Weights of a small image classifier.
Model: 7.04M parameters, 24-pixel images, depths [5, 5, 5].
Rows from block 4 of a small image classifier, named by matrix and row number. Rows with one number belong to one channel. Each number is 50 + 12 x the weight over its row's rms, rounded and kept within 0 to 99. All counts start at 0.
After each channel's rows are labels from the 100 images, of 14848, where the channel reaches its highest value: "top examples" is what is common among them. Only what is clearly more common there than usual is listed. The data: gratings and oriented noise at many angles and scales.
# convs0: first 3x3 conv (model.blocks.4.convs.0.weight, 80x80x3x3, standardized in use, each kernel summed), inputs 0-79
# convs1: second 3x3 conv (model.blocks.4.convs.1.weight, 80x80x3x3, standardized in use, transposed, each kernel summed), outputs 0-79

convs0.68:33 52 41 37 49 56 41 54 61 66 11 64 40 62 48 64 69 45 77 40 55 47 47 61 64 67 45 73 39 45 47 57 36 37 64 41 70 40 40 67 57 43 65 53 62 55 41 37 43 48 53 35 63 55 52 66 47 59 71 68 64 39 42 44 68 42 56 37 48 46 48 57 58 39 73 46 43 48 42 47
convs1.68:39 47 65 55 71 55 57 37 51 66 53 62 43 33 53 40 45 38 56 50 32 53 57 21 48 64 37 32 54 72 63 54 37 48 34 63 31 60 54 47 47 35 34 48 36 47 47 63 29 34 56 42 71 43 58 51 60 42 18 38 49 51 41 47 33 48 37 50 37 44 49 64 47 55 28 28 53 37 46 49
top examples: coloured; dashes; stripes at 150 degrees; angle: stripes at 165 degrees

convs0.44:32 57 51 62 59 76 36 40 60 70 19 65 43 47 40 44 45 39 79 61 44 32 64 65 58 61 41 46 28 47 39 51 41 33 47 61 60 42 42 81 55 41 50 64 47 56 31 53 50 62 49 42 66 29 53 53 42 55 50 35 69 63 55 51 54 55 45 53 38 45 47 61 48 31 53 48 54 56 44 64
convs1.44:41 12 68 39 33 44 56 51 53 37 52 53 67 81 49 51 45 59 25 36 53 43 45 70 73 61 67 46 39 71 67 51 41 50 61 50 45 48 56 64 53 47 44 43 47 65 41 40 57 63 32 57 33 35 52 48 50 49 52 39 54 42 46 27 41 49 54 44 59 55 54 55 51 37 67 67 47 42 49 27
top examples: noisy; low contrast; very coarse; filtered noise

convs0.26:51 82 45 62 61 71 47 46 48 78 47 74 53 46 47 45 57 52 82 62 43 48 66 39 61 75 36 49 50 43 48 53 34 44 55 68 53 57 37 61 44 45 69 59 54 56 39 64 61 38 42 45 81 34 61 45 53 44 56 52 78 49 41 53 59 50 55 48 42 47 55 75 38 41 55 44 53 51 49 55
convs1.26:53 50 41 80 58 67 55 45 65 69 52 60 37 26 58 43 40 40 76 73 34 55 63 27 51 54 62 54 51 38 69 53 28 52 43 60 43 52 57 60 48 38 54 61 37 20 36 69 42 42 35 45 61 47 32 61 51 46 55 64 57 49 47 55 58 53 40 63 37 40 54 55 54 35 60 50 32 38 48 46
top examples: noisy; windowed patch; very fine

convs0.5:48 48 48 67 67 64 43 33 71 63 04 58 40 73 41 56 66 50 81 57 47 54 60 49 48 66 69 69 41 58 64 38 42 32 55 53 55 47 49 65 54 57 58 54 59 58 45 55 58 46 46 41 50 50 53 36 49 75 56 51 56 38 50 45 49 55 55 38 49 45 39 78 57 42 48 61 53 49 31 52
convs1.5:32 37 48 67 46 50 42 48 82 70 44 39 33 57 59 43 60 43 64 46 55 40 38 32 47 61 40 46 53 47 43 68 78 52 29 54 55 46 43 61 72 55 46 33 49 53 68 51 45 35 51 48 52 43 56 30 51 55 27 38 45 49 64 74 52 63 39 63 35 53 37 41 53 53 35 43 49 40 26 38
top examples: coloured; dashes

convs0.78:53 59 40 71 43 60 33 51 94 65 37 58 46 63 46 55 76 56 68 64 62 60 57 32 33 59 62 68 40 45 59 36 61 34 64 65 56 44 53 50 58 45 62 63 54 39 39 59 57 35 38 42 58 54 41 46 45 38 59 64 61 45 52 45 69 55 57 50 47 41 46 71 41 45 60 69 53 64 36 46
convs1.78:60 44 29 60 53 50 46 49 66 67 36 41 36 37 58 49 57 51 72 56 43 36 46 29 58 44 46 53 36 21 43 31 61 39 45 58 46 36 49 68 56 60 68 41 34 54 51 43 51 28 67 52 40 46 34 45 73 50 62 50 50 38 56 84 63 68 56 52 65 39 46 32 32 40 43 42 45 47 42 47
top examples: noisy; dashes

convs0.16:49 69 49 47 67 73 44 43 48 76 31 70 44 56 47 36 54 40 87 53 51 40 60 59 53 68 32 45 51 53 47 53 44 15 53 68 56 43 52 60 50 46 65 62 49 58 44 53 56 47 42 39 78 46 52 47 43 53 50 42 71 47 24 52 64 53 57 49 55 46 41 64 38 35 52 62 66 62 49 53
convs1.16:40 37 42 76 42 60 51 38 70 71 45 43 42 57 60 42 53 41 56 54 53 40 57 49 55 46 45 66 46 50 67 63 45 36 36 67 50 29 66 91 68 40 58 50 48 53 25 45 55 42 30 47 54 53 34 35 48 36 37 53 54 67 43 49 58 58 49 60 44 63 41 57 44 20 48 54 60 45 54 36
top examples: dashes; stripes at 120 degrees; angle: stripes at 135 degrees

convs0.35:46 80 38 51 36 70 50 39 55 67 57 59 44 58 45 56 49 50 64 57 58 29 87 55 64 63 59 49 61 53 55 50 39 32 42 62 69 76 36 59 52 68 58 36 42 37 40 58 56 51 54 52 59 65 28 39 54 50 48 59 55 34 47 60 61 49 51 53 36 62 69 78 51 50 61 63 54 50 50 57
convs1.35:42 50 32 50 56 65 44 54 41 54 26 53 46 53 51 48 33 52 43 50 74 37 72 57 45 45 57 66 70 48 58 58 34 45 51 70 60 77 36 51 60 50 62 77 53 61 47 51 67 47 38 66 31 36 61 47 64 57 50 22 45 65 53 46 76 61 49 51 39 45 74 60 56 39 43 61 47 57 43 53
top examples: square grating; medium

convs0.14:29 56 36 59 64 72 49 37 63 77 35 71 41 51 42 33 60 30 80 64 49 40 65 50 50 59 51 47 30 36 57 49 46 29 51 61 69 45 53 66 51 34 57 63 51 53 43 62 57 66 40 43 65 50 46 52 46 48 51 34 62 51 31 53 61 43 55 56 37 53 42 60 43 20 55 49 61 58 45 55
convs1.14:44 31 57 46 30 43 47 58 56 50 61 53 54 76 44 54 45 56 31 46 55 53 30 64 67 54 75 54 34 45 59 47 56 49 54 44 45 52 65 62 46 35 46 33 63 62 39 40 67 69 28 60 36 62 35 53 43 32 54 45 54 46 41 43 42 41 48 51 71 69 58 42 43 28 71 59 78 47 56 30
top examples: noisy; low contrast; coarse; filtered noise

convs0.69:45 59 41 54 37 74 30 41 69 70 67 56 47 61 33 61 66 51 73 50 63 66 71 64 49 73 45 56 48 53 71 39 47 35 33 40 70 62 46 58 58 51 64 47 40 36 55 44 42 37 54 46 66 62 37 54 49 62 51 77 66 43 47 61 52 64 60 50 41 61 56 66 59 44 45 65 50 47 37 54
convs1.69:59 54 26 39 63 62 49 29 58 45 30 67 43 57 54 48 43 47 48 55 62 32 66 47 49 44 52 79 60 48 35 54 45 30 36 57 73 68 52 45 65 57 70 78 54 58 57 57 64 56 32 64 39 61 51 31 64 37 49 66 52 66 44 50 60 58 52 38 43 37 72 60 52 52 39 54 55 54 38 57
top examples: coloured; dashes; stripes at 105 degrees

convs0.42:45 47 43 62 50 57 48 46 81 75 42 59 25 45 48 59 64 36 81 50 49 56 51 40 43 74 54 70 44 51 54 36 43 36 62 50 49 35 42 49 54 40 62 48 49 33 39 52 51 41 51 47 68 47 44 42 52 45 58 58 77 47 35 55 56 72 63 36 38 49 46 77 27 37 62 45 60 46 44 60
convs1.42:55 37 40 50 54 45 56 48 59 51 55 43 67 52 69 70 34 48 50 57 60 44 41 11 43 32 58 54 42 40 48 43 53 46 49 57 42 63 65 60 61 51 57 62 56 64 38 54 58 21 51 40 47 54 44 61 67 46 53 71 43 61 65 53 31 44 35 63 63 52 71 21 34 25 41 44 54 41 63 42
top examples: dashes; stripes at 135 degrees; stripes at 120 degrees

convs0.72:41 55 27 50 33 68 49 31 67 59 30 59 32 55 48 27 46 47 65 52 49 51 75 69 44 67 47 42 45 44 61 49 54 36 32 50 66 43 53 68 30 43 49 46 48 61 47 57 66 67 33 48 51 62 42 44 51 52 57 56 59 64 23 35 59 60 58 36 40 45 29 70 47 47 55 65 67 66 52 48
convs1.72:63 54 56 42 30 47 44 69 56 42 81 20 56 43 59 38 40 39 39 62 53 42 40 71 52 49 60 42 51 50 38 66 70 65 57 44 46 34 55 39 36 49 55 45 73 41 61 45 62 45 42 63 55 55 62 39 16 61 42 67 46 43 70 42 49 42 52 52 61 71 34 51 42 51 61 55 65 57 58 44
top examples: dashes; coarse; stripes at 135 degrees

convs0.0:37 45 57 43 42 71 49 48 64 69 32 70 52 57 39 67 66 42 58 56 63 46 46 59 64 82 67 67 46 57 73 61 45 40 64 47 70 53 48 39 38 45 64 54 57 60 47 51 49 71 59 50 63 64 45 63 56 48 57 55 65 52 57 61 56 65 54 64 50 43 53 61 48 30 70 40 52 76 39 29
convs1.0:36 72 69 52 58 62 33 46 51 74 39 61 42 23 47 35 43 32 74 69 28 62 54 38 45 59 34 29 60 47 44 54 45 52 28 46 45 52 46 42 33 46 45 47 40 22 57 58 24 56 52 45 66 48 50 47 42 59 31 43 57 46 50 62 45 52 51 48 34 45 47 64 57 64 41 31 45 47 55 60
top examples: coloured; dashes; stripes at 45 degrees

convs0.31:50 71 55 62 61 53 31 48 63 62 51 67 45 73 36 46 64 57 52 53 72 61 70 40 52 72 54 73 41 42 77 46 47 34 65 48 61 48 41 54 52 42 52 58 54 49 33 53 77 55 54 40 39 50 60 52 41 40 84 67 59 51 31 53 65 46 53 55 48 48 51 67 39 45 58 64 63 46 32 50
convs1.31:53 57 30 41 61 62 47 56 54 58 64 53 47 41 32 51 64 48 70 41 28 41 39 37 54 56 43 49 40 17 37 54 59 41 51 55 51 39 44 67 43 60 67 37 43 23 46 47 39 43 84 44 59 52 39 46 60 58 57 59 56 23 56 58 57 46 48 51 63 60 37 36 42 47 57 26 56 43 44 76
top examples: coloured; dashes; very fine

convs0.20:30 45 37 57 63 68 44 36 65 63 39 57 39 67 58 36 47 32 74 51 49 34 63 73 41 61 52 53 39 52 55 45 49 27 44 64 65 49 58 56 41 56 50 46 48 54 52 57 63 64 38 42 53 58 35 24 42 57 49 52 55 53 36 45 60 64 69 43 39 51 30 71 42 34 48 64 78 68 47 60
convs1.20:54 41 52 50 27 40 38 80 66 44 67 16 47 52 60 45 42 43 52 50 56 50 35 68 49 35 54 51 51 49 42 53 76 67 48 57 54 35 38 51 63 57 43 30 67 50 52 37 55 49 54 50 54 56 50 38 30 69 37 52 40 33 70 68 51 46 40 68 62 77 34 44 41 44 56 50 57 50 59 41
top examples: noisy; very coarse; sine grating; angle: stripes at 45 degrees

convs0.51:39 67 44 75 73 65 46 34 68 69 36 55 44 67 56 52 53 49 68 61 43 56 67 47 41 64 47 58 30 51 50 40 43 25 44 67 59 52 48 56 51 55 57 38 55 53 46 73 58 36 44 34 54 52 50 61 57 62 60 81 62 50 39 53 64 78 55 38 40 42 45 62 48 32 58 63 52 47 38 62
convs1.51:63 35 44 64 49 47 48 52 84 47 39 57 45 45 50 62 81 33 63 41 48 34 46 38 53 41 42 58 36 46 40 69 58 38 51 59 50 31 42 63 47 65 60 44 52 53 33 47 56 27 75 55 59 58 37 39 33 67 50 80 65 52 34 35 45 63 54 42 55 56 42 61 47 59 51 39 45 65 37 44
top examples: dashes

convs0.36:28 36 48 61 64 52 38 57 65 66 53 65 41 75 40 51 63 43 70 50 56 43 44 71 58 76 65 81 46 45 55 38 37 37 51 60 51 71 60 59 36 50 57 62 44 54 39 57 62 44 49 46 56 42 47 41 36 53 66 57 73 48 40 62 53 55 65 56 50 56 60 46 53 19 61 41 56 46 33 33
convs1.36:54 51 50 41 51 49 30 65 46 45 57 43 42 47 44 31 22 47 60 48 51 62 49 36 46 53 44 58 59 35 55 31 47 60 34 64 46 62 53 52 54 55 28 53 44 39 39 38 43 75 58 37 40 30 62 53 57 60 34 11 49 49 50 78 48 40 49 48 66 75 66 48 41 58 36 44 42 30 54 55
top examples: very fine; dashes

convs0.11:39 31 37 61 55 47 37 62 61 59 27 56 38 64 45 41 71 53 56 50 64 46 39 48 57 65 59 56 43 51 77 44 47 14 54 51 66 54 51 58 52 34 60 58 55 54 35 41 69 49 71 34 43 42 58 29 44 45 56 57 57 67 45 41 74 62 59 61 45 46 33 49 57 44 60 52 41 77 59 38
convs1.11:44 53 58 69 36 50 52 37 50 52 42 59 45 64 29 35 61 63 45 49 52 73 51 56 47 54 16 34 62 56 41 47 68 46 34 32 29 34 63 49 59 38 37 45 32 45 51 33 34 53 69 50 54 49 49 66 55 39 45 48 38 44 32 59 55 54 41 54 62 57 29 23 63 45 31 35 54 43 55 60
top examples: dashes; coloured; very fine

convs0.8:40 73 38 70 54 60 46 43 58 66 28 66 46 57 34 51 61 53 55 53 67 48 64 59 40 66 45 73 53 48 71 46 31 24 65 52 47 45 33 55 70 63 61 59 62 58 33 46 62 37 56 47 44 47 52 33 55 45 67 68 60 55 49 43 64 36 45 55 38 20 48 69 46 40 56 56 42 54 45 56
convs1.8:35 58 59 36 44 35 50 41 31 44 51 42 63 55 56 61 45 70 54 54 40 49 26 47 43 48 51 32 40 43 59 37 49 39 52 49 39 35 52 66 81 67 46 38 47 45 49 34 43 48 51 37 49 54 24 28 52 36 57 43 62 32 76 60 45 50 49 39 58 43 47 39 29 54 43 59 61 24 73 38
top examples: noisy; very coarse; filtered noise